Rows from block 2, named by matrix and row number. Rows with one number belong to one neuron. Each number is 128 + 32 x the weight over its row's rms, rounded and kept within 0 to 255. All counts start at 0. Numbers have three digits each. After the name is the row's rms in percent of the matrix's.
# fc1: MLP up (model.blocks.2.mlp.fc1.weight, 768x256), inputs 104-155
# fc2: MLP down (model.blocks.2.mlp.fc2.weight, 256x768, transposed), outputs 104-155
fc1.210 099:193049165107134142124168194170108102167117131071145108120098117135099161047121112083085112142157128141096088079126115165115085102203095128191126140112145111
fc1.211 092:135099105125132187102126104167139066148147145180155110086131068092145136125084112131109211097172150140144125113054116115178119111105139099130100139070105158
fc1.212 090:163092127198145125137126123091119189074088151138118164101140154095096137158169183138141138114078081104097138157118082080151117137124150135157148092110135095
fc1.213 099:135115150220140159136086160138093074155149183130162148101121115161194143172113085103139162123153138098122100119110129095086113145211086088137124154090103120
fc1.214 095:137107198155116074136153102193179151107147111168109094130112165131113185132110215141121090151135107127111078082121109119137060116065084098138031176108075155
fc1.215 087:132155143177094120113159153182105149151110144088161134059151098147080103153146096151147105188110147168121161139174127155132214162144160111110181096137193177
fc1.216 099:098031173137140147129117127096144160161128133133169160110104157169111144115095186054098152134148080102136119079169159138142118132149057128091128069154160130
fc1.217 089:160137137132089155143149147068092097072155154163125140153127170150119129081147145149132148136146087174148095140097186213087221110064096183144105143107115093
fc1.218 090:090135104145088164063108110113126133177192154159132103144150131100110118093095117137092134154120055117123085138070148117119093160171097163134147118123109135
fc1.219 103:149102158071104141123112128101098146162028117163103167156134143070095105099058127091114145112152142062089118122176188117110115140125170203128145121117127103
fc1.220 098:177135129119141141164190153117157073147126141102096114111156122138125145110141104078099152180174060124112071133126156117124130140196103157172166101066154093
fc1.221 091:152069121078113122110160145184140128068056128125099122073167149081151166154059170112148132150089099135093176105088178123089090128200121104150127127127153150
fc1.222 103:162103119119145132175101130149115160100112156091133111114109153083149153112124112163163119153019202197161123194111166150036126064192145114157109156133097081
fc1.223 102:135100114092116147076117147095154121145199118112162121166174090141156112106084128127125138123113170107160088162164054172163139141160108121149104113079053214
fc1.224 094:202098113156110134129145173148113114106213162219157144128137067173136126084139102152119148155125136117058139101131177155124139087146114095195116137127149081
fc1.225 101:182160139167109179138117129175044194106157086122107107137133112143134116164135108091150165099155164146134129125127133165120128145167153128138105029123079129
fc1.226 085:082102187122165149118158118134127135129152181149116130144105113083121185100123114154170154126099133099131080158125116170192134135108120143128102123124159074
fc1.227 096:071145149174043183071137078157138139113129114134125116116081124191145102137098166137163111130170125113140169163086175119108143109119079167153067062130146135
fc1.228 101:110169116087102096136120138103130137124114108163127091124079141075122137138110108155166132166136124131105171183090124122150118074108154103156175118109088152
fc1.229 109:113139169182184101181098104187152133114059090137145109150080142136119132128140201062191130155129108134099069122161172108185073128132127162169130105110140151
fc1.230 101:155096169100157153119100113084117112100134063134116113138154128166119092100084173157115171114080119098117155126131153096107111093181125112109136116088178091
fc1.231 103:111142112146174109119153132133118169093108075167114196150149119156120152125166077133174154119129138070195107111122107185168100086088091096161142174110122120
fc1.232 084:148125071180133107133103084106100130108124138115095126148074134138143137178122135157098158098097136136151134046168104139114101157133070156132155085132152146
fc1.233 093:120119129119157142109125143147144131127154160177100104163101077083124138129121196154131122111101135157157159145152172101097162110159141126140115141177187106
fc1.234 101:145177141097092113137162150130127078092159066183094136132140152059132109123106125128112139168098153096096144122116165148067157135071136053098127145127152092
fc1.235 160:132093129088086075081077131107103126125109155098079141093125089123210162111158142165124164154192100122169137076100124110123082119088125130179127104152125127
fc1.236 108:094197146146110132111093116134083147107135122122137080112096075097140095132131166139076054101126087165086194112109180138130147142117154104094152149141093102
fc1.237 108:091118100122120137116105138142074114158141148110137142131070155110117145100112143114150108097118079120149113129088141142113096134170122174117123147114181199
fc1.238 093:133075169134134139080167182154094091138149175112088183092194143124119144133091068093099126094069060106114145156123225183108153171103150109097110162109176143
fc1.239 104:096113233158139210123147140178085081107123149110132109174171121180145152098114152113076141105149138181058114146095161124150118113149136151209121087142170128
fc1.240 088:142145104099159114163095164082148123111151149139190117116147120067087099141114076093132176103137090168083112161139089160129091137190109171160152140150063118
fc1.241 083:081164162078098150156217126120151164162112154148169152110203082140112125106136167111156159105156095144121192201106147129204059123140158092129145090116161181
fc1.242 103:115112160096105094102132113098136120167120149146164150077134139083092111170105132076091149123087126098188114137162135159168133134116107153148191099179088153
fc1.243 096:205115128156116166131128132110165116113129108138160122182162131169108178142156174167171132082100124128170117096138153146100163173097119185121110156177147197
fc1.244 092:105077154120121138211056176141158184116103120119117126173134146126120118114111135164128094190117083138156127098097085122181121112127123121140107098139079174
fc1.245 094:111158155093132124159186157182187122131058113123163090139103131081103134107094143108127194145167092170133137128180170159167132122080154163108146133158096128
fc1.246 112:171171109120083115106145149158101130195131146120101108126146100130118129115109170131111114131134102145116117125144124173169115126108103132109162095137113156
fc1.247 093:131137120171148142144152121131113136099138109141123105107103161112171106125108121098138062106092172170136160123173088124152192095184117139134148195112055165
fc1.248 092:163130133121155169152186132141158151112169154159072138113072123164143148118192117161165168126164135104175105110124124142105170146156121098155118120083139114
fc1.249 084:116175061104119139077163096142084126155192152136160117157138097133046157218116154126098129143123128105139085052157094047165135111131176165132114182111042166
fc1.250 094:096167092118105146073167128169165148037175097131121078105162136155122120128118140190103103151112078164147086170145171036147140143122131103110081098134171100
fc1.251 102:126149117117110092112181182103134133112137123154138098152156098121128135108138145059133080065122122156146148125100122192171115128164139101125191150129115136
fc1.252 096:181126141161112133103072153109131163078149176150108086055188198100148143148089181102124175155123132149170088106082151116116107134106173100120130133108101139
fc1.253 098:096111094098134094105124132087121120158047172189150101153124168102119160130174103149125149085164099137166105117170123173093117103090113107128188114172152107
fc1.254 095:144164077106105137112092127134135189117126131129121123191117150088121118161127131138090146118108122137182132133122151084122119134107134122104178133202148067
fc1.255 105:117130092125107177159090164158085117145129169127163108102109169111137138139116092153144129094118109140165108148171198179101144150172127117175161164103074088
fc1.256 101:106164119176066178143098135135120076141148121168182129154146123166136138125087158156147138167168094187162145155083140119180146171136056130165157100114075143
fc1.257 132:054118132139053126137089156090130161162121171178184147164092151106162137158211097127096130150093111193153181087096071115126129123123074141142104135142156118
fc1.258 094:065131165038162189139156117108105165089098158092192113085106144133162108079115186132155199155168179086126093108138173168131131123097143154139101088185142141
fc1.259 097:107116130109153071156162147167185200079144149103099096074106102143107149144130159127118129192116102124133121107129091101202083142146121123114130164106156123
fc1.260 102:101104110127200111119174108142128126103129161129114149117142074105100203140114108102150103113077196078131133100134145106092135128132115101099171091130115150
fc1.261 104:120115065099143092159166160095163122147079093137128123142120182128147178128137125139076123128106118143138098125129153137169133154129204132105084123173108095
fc1.262 106:115203082153091121093144153169146193115095193125142174051110193139128143148180135121145113108213099128079116145172111168072145115083106164130126100173110101
fc1.263 105:113184114125106146144126146112108100115158151152085092040169173111079159108116110129050133139106141209148098163158145133138136164108123128144116144161102108
fc1.264 098:116179076097129143104110118133091168155110110172170130108065108139197136091111148161138130167124125129126130123196120148138124141073074110104151135085166173
fc1.265 106:132171114063117144123137127104166107137123117119116137120076134119122123153142085137143140130137114157129140158148081142123134152104088119138211094173140095
fc1.266 093:130178087185143132115080121169083117114167107147170167144159193124134210136056037068118115090159134116164123118103098102136112116132120132142146107128120138
fc1.267 160:136114080097123107052141124155149112125144140131038147071168109092177104103134099125160125105166122179168093136124155146152062165104160164141128146142154139
fc1.268 095:156093092091130186111173156133143113172142103101139099139109135161135147192175147167176173135080092069138058111147137111107150118124149132121109121061097134
fc1.269 098:184043136111121133120176153157120081137148086157151129127127114126118123198135187137105113168122179130157147065147156151152086144064138158125098185175157135
fc1.270 101:127113103190134102135112119135157148166128136171064120122145145116064167140103159160125182148152048112148174156169096098122155122185134095141127090187116131
fc1.271 101:233086094127145221076105186110094164158094143115060106122134120103133172153045112074111150086137109139183118154109118059120123127127120123115150099099094119
fc1.272 100:101108134101156108109086140147178119096122144159084144122166176147088168161106230138136148137161116147120081169156170173123176095080100082104123126085166184
fc1.273 096:107146121125173154062099151071138140108086081109087130083195129129115106127138130103066084129149101095193140123101104119151111132167128097129171132108130117
fc1.274 095:159195089090044148121190175118113154083102100127156126173148121146134150103099161131141136158110160108141106172155104126134129155116141132066122138126127163
fc1.275 099:178143177130113135169057173126126151103146102177110132170147109124087117101119221116127099093103141161143125117075030128159104114124162193143153163111196160
fc1.276 108:109202138074121123114127162054172151139116116095165165132123127152109143113137128113124088146137079151075131151123141082121149139152160150096130106094076129
fc1.277 103:141099095093148134080124076105144136124130156107114105114172102096090135082116164160107147111133093099132117155128162140158161103154081137183177165144123073
fc1.278 106:156083067118075154093094164095170139114164141095118102084149104206113122130150103048109126124086095157167153111128123101167121143109116171144178089151119109
fc1.279 097:132084108157155098156159120140056175144150110151131160087188174068121128051149117165145149090048137127114138179100137188100089122126123151167164126088129097
fc1.280 116:170158117099135120122102129136111143142098175133115130081034138160157161167057108108159066103058120111131175162112091148121170087141052129151166129103125142
fc1.281 093:065116161128049148111111096141094142131129096113124149134118107071140137110169084172153131145126128133128067112136112126101095130139075186139142066134137162
fc1.282 096:137067122114127126110089183137173129099132196099158110122075109167146123128137135159116133106124110128107170144085082145117116127079099151133075087132155169
fc1.283 097:109183093154170086113099154165112051117147145133112164149166116123081142144140126117184111116133108138062094103117130102145148115167176124099143115111102069
fc1.284 110:154171173096123110080111149098156211098119144196140133113122156158165087136114139192150117119150141145095149168126090032067081131127162168136136096132144187
fc1.285 101:141106134122182144156095090083126131091156179156151104115102182143109205106080192146139154117169166073068093179126127165135159109093118174107140108106169115
fc1.286 091:138152143198079099105122193141134111154168105142125144142119065103170172142135111121124083123144140128111107178138183136141123179198177168102108149128046106
fc1.287 101:150126188105115143113138110156130095145088141107120123120134109134159089134114115141116137110057133074180093164183157132138114150161115141164149113161142118
fc1.288 098:107077150099086122100146154158061173155178126153164141119159114116075138091095128112155125107071065142120135160145117155170083112116157174149144163086120095
fc1.289 100:150138134097154042112151101159099142138162114137146150161177140140115141115168142082110090130141155079195128162149158086130105065137118105076129076180117127
fc1.290 093:093168096104115153117133169115118185110106111160139179124118106118094138103137084085110081094099120135111121111122126123149154124118115157161087092139161068
fc1.291 090:081130058057112104135127111118139139112159131133128165139152131109089195092223134124169113124130142085122134147148112117148116099081115141109147143131153147
fc1.292 084:130192155126143116098112153089114150136220168161175150080118076094136161187118133104155149097140144147049128123097170123151151099137099110136090160130097141
fc1.293 100:134143158124166094182150091150091132094133096163140144077147164148117138092107141136152129139165097090101142105136023141068138089155102171087114107148120169
fc1.294 095:165113099038115125149105174101139146091110200138132063137160168098136165137097109087160129140147146082115077095133136161105157112100142090151200151093129133
fc1.295 093:127118091103118107143124147144153106114146138132091145156138177133080116117173102101170095139053086160082158101167129114098115050088137132141145129166119097
fc1.296 106:152151161117123091160108119113099067175113081114113133075099144137119161065044124136136149164120117133116065084144163130123173084191170159149149140101133153
fc1.297 099:122109167155073115119168104122134166076075146179146176133083167117127175140126159104148064138167116137143143146146169121162121172098192128112114113121087110
fc1.298 100:143134157077139135174080104159169180130121111163174134104114120136106162123088114117139144098119139170128133117107142085119116170125155133146153087055197115
fc1.299 115:153085140117092117090140171121146147104133138163123096121109170128113125120124093153113065121096129182147147130118148198153116122147079144130193126075147110
fc1.300 099:190145138160181136114123118102072151147112141145155119062164131084070196091084149149156057124138132154134069141117149113125197116181138096107071124140137162
fc1.301 096:064123173058129190121067164118070129105171133160114106168126092144044127107137111188177177112141098106090116152098124123130118195112189094144142151137127143
fc1.302 104:137117116153113162136152143110146153131153125150142123106157143155100169083148173115099087074121112118087117126135133133111175089141174150093133170127135088
fc1.303 100:146119096110130153107137154114145094101135181159060099152183134150116109103091114180150076085151162170114187174089157109138131106153130107129129116137155082
fc1.304 097:157142149102136205156168136132160149183152164117112087175157148093148132150138169133139075115145136120161135153157133136135129151092161175138131170125152121
fc1.305 092:161143113156179157097194130068073161135139142089185105149147161148130092175142097107106133137117108182171149123082164099144116167122177132141107103158091115
fc1.306 088:122174144234160132127132150145101140154145140148126160133106127136112140166144074168098172127132167113144100093091129156117148117127164170109156191190132093
fc1.307 094:167080143123114195154153143110061131164094184089112121186151100162126105116098135150132121196211173138139135136131123086122121077121143139126159146154069172
fc1.308 099:212168132139176145121108134134146103128113056145085161133103166096113159104142192138135089125112153141159070116130205106118179162148123119126082142115148145
fc1.309 096:170154126169136133087182112089123068164119093144164151185100119150170169140154162108183072110146123195132163178117137136102163078109098106160187116101159099
fc1.310 093:101156241107156170139194128144165106099090100113141173206139141086136172082165105089178128100154134163117136142168146153120112146099105124102092107155131174
fc1.311 089:156145147114082138150118222125134131102166142137139058058101112188130105076119082132094178106090116103170133127119120137161114140069140178208200135135178153
fc1.312 109:131106160142071128078138111101158183110120108146180103161099108134153128135119133049098108154133135088130162095144123145156075122071104085150177130151116158
fc1.313 107:055142172098148096097116188124110141096080076109159151168131072161066135119161084109163184126138093137142102122073072169176144132138074116169122142127137122
fc1.314 095:095102130130139114104102135160092150106137111122143095153094064074161133174121147102137154136093179098128086094094058130143155120155123152168140124089111132
fc1.315 087:115140114051127120143077171139115098163132122116171133132146076163117140101133116056169134117142049122084108136180117140153166126141106076128192210145147089
fc1.316 092:118146112149169134134115097199148055101164176087123147063086165116198160078177153180175105121155215117115099093101107138119142109136145131156108092128159051
fc1.317 101:142189187114119157118148111131139129102054079112091105195088164071097109066126097121185131138076087138107133159151141161131132108095119122146103199103108133
fc1.318 097:113140145106140147117116062148141110122126104123143127169172060177130162115163109204147095135140159086106121129143123088048152121121147106138144126126138142
fc1.319 092:097087109108132130100122109154116152113158110129103110150098122113115101099133153140108142116107120149084112103083141053195085145128135154224156043137112193
fc1.320 102:090161159164132142084129132119131097146121127147113066099145132114127084107138086085108130153104084215111105196147122152114090151156143106132137121080179108
fc1.321 101:068158183118074076157075191185130125134105163072126118165126109125084128107101118152089117123102110155150121148106162140126080048136124115120088122131134129
fc1.322 099:146087116117163185145161146134121131145137160137102138122145140061083114174153107107132156138048106175090068135119177189199150125135135138165207117105150108
fc1.323 117:103099155154122198123168082132122173154085075146089124154117142077116154125142103129116127101112123123118105151150140166118066111136131111138136178142103147
fc1.324 100:177165126114158085104159152068145119119149152164158134172170183114065101142077136072165176139156100095107128142121129153114086117147176070156082096106115172
fc1.325 099:134124139132158100137185126107133146118081139129165096109150182073125141118152189157124129110133102111133179167143167126135100094117108106145154160139148169
fc1.326 099:180132195154160113093100108131139133097136085174127124090103121091151137130085170140132119118187121120103135176082146146161151083150075100132125162150076117
fc2.210 088:103128096168122097112155060088126144132155141195101149154136091099193084141108200184151142103118125116213144144115144115095113100082128096058114141110115167
fc2.211 096:148133197144120078151131146040159190062167047121109136129116154188142138127138108126117084177081108131088103096149141167095103174127101173101067135154173098
fc2.212 081:025118081163148142104144122164143090119120147163157101139127110164175157097113089122149179154168190231191165084133176178107160131103132124112044150153156130
fc2.213 097:078151078084120086137093103168152146125131098176125102121105131108051126078173195119080107138143135151129153115136100143163106114113099191120118133197129151
fc2.214 109:091175112136159136080105150113073189141138161114145150114106125114084066177102084111104174136181179157121169105149147175149171177164147095151096127165110147
fc2.215 093:126083139100170124133140140106186121142145104190141112202139174153101160111104157139142173126158105127131109086135098094159112069069127098168156122138065114
fc2.216 102:131203105101107101116127104140145120098124142176076113179149069087169086107177111146127099161140075110068088138120096104152160107092192155148118150168130122
fc2.217 103:153131094132152087136127075201172142156170060143163136100151081076110131157182127117146124201099184084116147122157083096163107158128169150116174113091106175
fc2.218 098:140100154155183095201126199146122127064074131114165138054119152161117132110149166144235134127134146146124126113132108144110125133070117133122135143148111100
fc2.219 096:104127087145165159123167160172131160117186088049129054125150162176128150119159117114127162152135079113174111180113076115107126178155152121086062087132093161
fc2.220 093:109086155116111145116088131150134208053113137072135145137096156120097175177122120171161124115074171167191193099082114150143082130073117106107113155130119208
fc2.221 093:083155160154197113123120169108153150171209124134134141070078111130130110092194124136150145120171160095144161147120099131141083141096140130137107051163123085
fc2.222 096:131090090105148123100130125126119079150136118144164154155108118191115168119126127095104094120175109091091128104111153154102177180116071122102111118075185185
fc2.223 111:174124141133163096151103124144121121107164166135125155124147154171132113132100193096133116141133078129115117131159059110146133122115066169136097120147113093
fc2.224 117:129149135122129139135103121109149101152087138122140094125063167117185124159189147113069084164132102079182188148161065125130101175136154156093140113149106137
fc2.225 110:168177097129125089098132145119182064238141178139153109116099162050166141130147163065087059132100115102166156171137152109116117127132131150139166164079122119
fc2.226 093:236211096201147111133174141155117113113139094132153122112103132166109087163112127138130101131175166134118129145151162063063133091134155118126173160136119170
fc2.227 097:211107068158147068149094150116151117147166113118162126105139081080111138129116146126072167116136106129109044144138124110151109110183137103127226167113149146
fc2.228 096:171109131160133158158118094175042133066142142126164143091132130130135064150191137075120120116117115090116113129158138162059102124149099172147072107167169117
fc2.229 103:201121174107119145156090145117178131134148089160106196171147166121117084143087066180115065104148176151121094140095098142088165111123141048108158139140180094
fc2.230 102:146160081180079073091162126141117166110149157080131159149141113137094177125107094114066121158175142113139180105087139173186145138083101143126084122155097142
fc2.231 105:183078134144138123181079133106134063132107161140168103117141093137119108087107151161124122085116179188089101122162194104072140085147164143185169206149167097
fc2.232 101:116106199138102164117160161146166128134096094111166105110214096146118065043126102137127074188165128117126127200110186092138161117119212095116094164155093123
fc2.233 095:153090104112153172116081142085175106113134100048148129131082166163107087121157070103146182163134139197161077130120084137149131145131139157114134113105112137
fc2.234 091:107068045146124115142103131147135138149116174033197150092150163137123141157159087136148124104151108162176117096102077168232111078096141140162092140132086117
fc2.235 115:157073101144165123089131067157104162150122165131158147178081127128074099095229104121107153142153100087136079126146185128133079197138122133138176145131105147
fc2.236 108:121072102108119140154110112134166074106158180168126149156082128089130126101113154143180112095152104120126072059122115198106184151138176112174172131091105088
fc2.237 095:202120160119151138117127115151076170078146132148158163148117140152153100151046131093121115090133091175057145163201097158120164138153111093168138187118081120
fc2.238 096:055124128125131157144063117100100149131067096127164075177065104122132083133086165112149121203144145133125110156156099114146177068105134154146132074180108163
fc2.239 095:127176100195049142102140089088142151184156081161156116081099089166165102184148135101095116153048116084206139109178068114102090114126152125000130136141128097
fc2.240 099:092134147170147169147121074171163108094149134111061133151094116183168186142109085140095099156111180086182147125097163097127119121069148084103140160120169132
fc2.241 108:218075105132175110101077103135117107061128140101097102141060193110114144121107086156106091133097165119109102114124148102063175116164124141121151164143120100
fc2.242 106:190092076153186190168087143115129154095193154102143093069123162096105084126169124190167144131157119123083168132126095094109092146113113079113109104144118046
fc2.243 097:067149114126141140131077156143125114088107151153093148079142134171124078091048118056105126195130171145080167140103092124132113103181135057133132099089117093
fc2.244 107:118118108192137109109144109117100102144176143103130140122133142103061142162072081077083177135166147086079110106113162137123092112139115146136132143147160113
fc2.245 093:105098065188185159069139166131076178151230131141109163127166160127152131143122111139162122118109116103140101170093108167078136092133157122154102135084143187
fc2.246 120:190084087157071075121139144124099137117142170070069091094161181101091071148135181184114097085137179145143136120064110087198172097175154062113094123158095098
fc2.247 100:137105132167085125097096153095122130149085104090117109196188074143059165145139103143121159171134091088123102139116176137126049121083153156124082097152206104
fc2.248 104:097176069143067115140113170109121104160090112093214102116167128080088122133106109029116134146039103144152176156092129104159124140115144138094206162157163137
fc2.249 097:168112147130092116179118124108175139163062135130082153117093140134208116082144119124160150126138137139134154175102185151102103107106078170132202088152211103
fc2.250 099:163072167113136083170094136098116161160095141117147154115142076128148122134114144103150089122164144117132190107190083126092088104152110121153048170127061125
fc2.251 112:117113097101130139106138118109129059054127085068110117076138168130204050168113144126119149108079102124108144164092155170103146238167102148127121152166132107
fc2.252 098:104149121100135112150157095117120089155086122149105146177124108183123190120120131148097094142138169071161139138167110128138137120130074156118134120113183119
fc2.253 094:092185134119102165097157119144123170105178110110202079144158154138106116118064152118138149165136081149073134092127156091115131124213144094150137125150090142
fc2.254 100:080110181125177167116150093132166127131125129119142162097144154161092097094090119141152118103190129051075166170100180115094107112048145142085101050090124143
fc2.255 105:097153176171166131103171101111139213050147103094081129104178057182135116134102131130100160148145127121083142118101126125185156102090117154105064076101120151
fc2.256 091:163136119094105113110155076079120133089140119139132109138173114137158102145185133126168142181140145108091123115105088101110058109129152145083166143154138086
fc2.257 107:086161149109192189095129096153110113093072107182144151222147117188162081162141161133098135132102157189115167118136087051233125181095161149102130055087063164
fc2.258 091:174184138206117080086119187165137097167158142124128106151148155146093124132139152115118084127147108147128150125121120110053125153123142060137079146088096127
fc2.259 096:135088115104115165164100036130061048125148147100138148139082163142120151134099163127115104146108122103141093084102114145071201120149048156161198099080092130
fc2.260 117:153155179131036127165081085130105129138141093127115154140074128127137121131158158157085129139140127113110082162156107140193112093097127164096149207202133130
fc2.261 097:133157161174117095088076105154076103090146182090142109106110100138122114156119156172176119128191154125137140105113081154124157152132087166153224152115158189
fc2.262 096:088116172143113143103134120121088082135152135156115145173163095115122090157076082044116138140081142208170123066076117148184153109135159092114082077100108157
fc2.263 089:094132172105083128122134094177125141176131125095145191160159097176136124125110070131156092117070116102170147115151111104123104093156176167151143129136185154
fc2.264 097:136064197103107088099110128120182153101145140100111132135138182030135082148091175070128133133099133119142124176079155175084113110115114156136151115174131161
fc2.265 101:190137072137139113143087126148170139154108171160082088165190065118098202144124055134119151163173148199119133150100105113161095119090137094178089118089084124
fc2.266 096:113129145113121180144113161098125185062115160127070082130179118056123090108124153146087175184158102127145111135159140154145163094131112135138104157138119122
fc2.267 114:135149131182123132120190082178179131103048089101132151112127160129092134143186123124080139169118105118143078195169153121152141161108154161093134115083099104
fc2.268 099:113123166121119079135090120128132148084149147143135105133153109039114130058043111083073062131137160165077151100130182118173162148137130116108129145178167122
fc2.269 097:111164202127123096141133086155143149103165171100149095127126118162131100164123107107152107142158069145132137162145083086140177123132137098160181122066108132
fc2.270 101:150139171078118175105141123086168096070092138101117114126116128120140122165109119121185085130107177075125114102131149188124074155074092125099138170127103162
fc2.271 109:111190166188140158140070174122163113122111095153150111136157093120102099152115148117070108155112106165118169159149156132134099123198173137116119141184141104
fc2.272 121:133140114162096160156111200068117160144097137081169091067064100109172119124145079139108130101093133081148130101135133115117080176136154134138169145222057058
fc2.273 089:144153187124123142116163157165152112132095116140183134112131100182178141144117133112171170121113147101101091105124094172090105138126094146160135172144124114
fc2.274 089:145080156114158165145078118112166145124131095121123118105124126159107150115186087094186162146144145147136154117085145184081099085150156080167145072119110146
fc2.275 101:173060100185112110088128142154097137177145145130126156120062111161163152112098085133111177180154162071135093152168155184096121138140075137119102114144123159
fc2.276 093:093131100120161105158083164110098132131110105157148158095098177109085088133165147122196183056119164077130113088146110136118102136162114089199111142151177137
fc2.277 098:103154158132116172113143108190135165116179106179139152133093104115132128200113118081104147143092165187125190103123114119152091168105158166095042015103083184
fc2.278 105:132057098102130111160136085180133091119134139181098179137131138083152140164148128128122125139097183116106164088162160132123141141173111147182161159035146197
fc2.279 093:140160116129138136105080169094113116123135169146096108207137114179160133177150135091098119156159107176136122105121113111131108121123112098115119098200110135
fc2.280 094:154153179141100084139103155113164084147115176077131148126090112102141112126144125154205123118126145167152108158130101197062149095193109104132121153135136121
fc2.281 099:216116089138169096155123175084182117175087123166096131103167144129128083124150162150140158120071190117126155129105122145148108153183184148169190150125159103
fc2.282 108:160097125163170156120146069108124062116121102175108138099092117071142124110131137175095138114095160180129175086166185128100149208149070170147151123127120135
fc2.283 093:152145191126108114135125114131169158143084099116124149137126136097159141087109137106143094141109155134195146201155077143146143073086123144133108096157184152
fc2.284 095:081092116102133139121107139108110154167151066099088112109108063148086175116103156060104077115087081103125147120128166093162079161167111200084133116193110150
fc2.285 098:078155129170065142111187121165144116126157084220108158144128085160148124151104092111160178127124137181150150059072165092149144146125172155128071097097091149
fc2.286 100:149139160065130107144146085095115165142140129160096093087172173167149110087138103116163167149149138104125152113185115187094196096079097100159112115096149090
fc2.287 093:118127092150160131127132176093150138127215118124155129145106123114103161126135173117164116131196144193091087136102089132122113129112129154121104129149105106
fc2.288 094:077132085135169086139119083110195154117090171143160185138146129171145127152186146101108159153173151141052152092159103097175132117129126146060133130162119098
fc2.289 105:149122136152158231108149118087126120142154121123136132132120146124135108074118143170128174101151115145155138147124063202061131167079146204111103169057164155
fc2.290 108:177124098129066088122137077115154065145187112143102110170139107092138130118178170124136156161097135157128161142124125101139107142125106122132155148097162168
fc2.291 100:118108122168114117134103199140121104147119091141102126103106124123136077087102145116086108138160130175114146111109147095139113154186158121144121193145130108
fc2.292 098:150087113140165156122162100130141093125104076100089119166151188173138140099132126144116129146089115113170112117142126113069162128153130167118137052149164092
fc2.293 094:111119120132125132072117200074126130181151151077137077154082081159149128131134141122133117117102136189166100104111234101151135137078163075162170113092124047
fc2.294 093:106094133165117138128097062142085067104159118150126103051114120126118088109111148201060122067108125139088118124116133078080106130219030176105158119193156184
fc2.295 097:160075185124128133130151141103163122139066162129118115095108127128126156121090132114078148114181150093150134116117170137176148184174163104156113141113120161
fc2.296 098:116093152166189118130154097159095141116188128189116152124099149137143129120137104123148172129104179146168149111107106131062108168144125102077117143083105143
fc2.297 085:141127112094128128088125209077126148186161137082114119101182136098110086130118107124135144117180148116115100117049095173127161129167170125130124117152155162
fc2.298 094:130116120170114122115183143069112134109131161070100138178147168088134139130124133115103064120105114109178080174141154128184126143127097166123115161169062168
fc2.299 126:161113097159157144112103118151101098175143107141164135141084143132145135056086191149070173128160126138147102183132103104120106127102099041118118090148132128
fc2.300 095:094184160153079128095162149107130121165145131215128100160118128124175117112123114066105196170076155158059191154105096156127023108049139156163133159097141092
fc2.301 091:159161084159149086084126075122180143132117110128153171085135150125153147115106141084073098110158172192150142130096137088135142039138121136143147096140150109
fc2.302 101:129172183070143097148118134103121089125165143145098107084131109092156129156193070083204159172116123135091128108133114172155079099153093117151120116098131167
fc2.303 089:118199137143120134119106151154089103206071144167169136097041140105182122161158142129156109158116118110104083092170171176147154177085109131098114103115078181
fc2.304 089:107178141128073104113042062105096170048123112136113123125152165183118108080111099170176161148129121100104083082089094136105110117164173099137108102112116139
fc2.305 095:110116155101099081127070088145138158114138129086078140091048120170083187136122134114175125086099139126100104161127129109113147123115108077131177172103147162
fc2.306 097:117090130032126131140075118125198132115090164135162106168122116159098073127128143074157103087126072145120121123134186075124104131112145077194136104064142139
fc2.307 091:095124125123145174099094088176156154134109109174117150131146146085146170124141085126126152112051104142123138122114146162103159179151094123118072119109136067
fc2.308 097:086086113111079142099149158134128108119128172122160111147185115150141158123148160122084169136148028051099177102120087112128180115099137098101140088186106114
fc2.309 098:111105172086147119142137169144137203097116142147085097076135136119089084083099140146132128133088091113115133147157162090124097169132121153120064134144110130
fc2.310 100:126090078115125086109111103115102156139171178122142116119146142136174080149085182163091098158112152081158150140091150111139148137118175139174147109109122066
fc2.311 110:155110129174108145096141031121117077102067117071111153154162120073128137129141157143128144106150144146159122128148179145069140114148118101063109109089079119
fc2.312 104:130165162120141094079136135154055121171135081086107155138127140080145107121137182141125171070130130086148090163092135085086156146123165140162110104215164188
fc2.313 112:097124118144176142167075130164116114186118148190095179068132183133137133152154125175163105084156108087102105107132145071124117134141154077139164167114159111
fc2.314 093:171138141152144156121187096110177109125125133151080154061132141131087137061088122119120140089136094140163148148147165098108133096096124087123136184178177142
fc2.315 109:166117131166167139111168126115154173067165120182050124115097135149174135126149200191105105106065138102144186147082183115131106130107136234125072083093122173
fc2.316 091:100124102114107152101193129095105129107145100153150116175101123084108086092068145101064111155072123148207180115135128151128091129137099162133155141133119157
fc2.317 092:096125108115127114136130166073226119138126097141128137141104140170142199165169125185141157097176144118130119129118109156119101130144177194102140080127147124
fc2.318 095:163085143153096125112103133105086157134123136181107161133143084089085138119155152160150157153123122127111137098086105094123065124154069140091071088146118095
fc2.319 095:146138127124156144143141149149159097142081166121132135148119151111113125144124091117174152089125153106170123154158088139085151087136166088107116227111124112
fc2.320 100:140146105094118178144139120106114135110108124090062156089075092134079198132087180118101122117156129114131155138063116182158173109124081165150142105184120200
fc2.321 102:133049168125145121117177105096126103144159093138169081138122117134141121157141161085156158098146086094078083085168123179122119123081118137140072196109170095
fc2.322 092:122158158156098113126106097149158135093129128118129120122108095128160154107133128114115152120139134126126157102119033174084041101070085163095061133152098156
fc2.323 111:177129114115122084164080074105137163070141095140126122137107182132130123132132126167140177082157132146155152155104133175130077068097195139149156093075097028
fc2.324 100:070141157057124119171100132175131156140134102184147125120147124123112114144157138121152092106116160196072157122141078095161157104131087155093124082133160083
fc2.325 111:100132151129149131080140084145126153117154123159136153173130070146087139138149148083185116191140149147049142101100106134132139159115175153098069078104120146
fc2.326 102:119109124136051102149059146114148103123121125104146092091165146086173097122180138132129191106080123135104138094134160159116098165104128137117143116148145125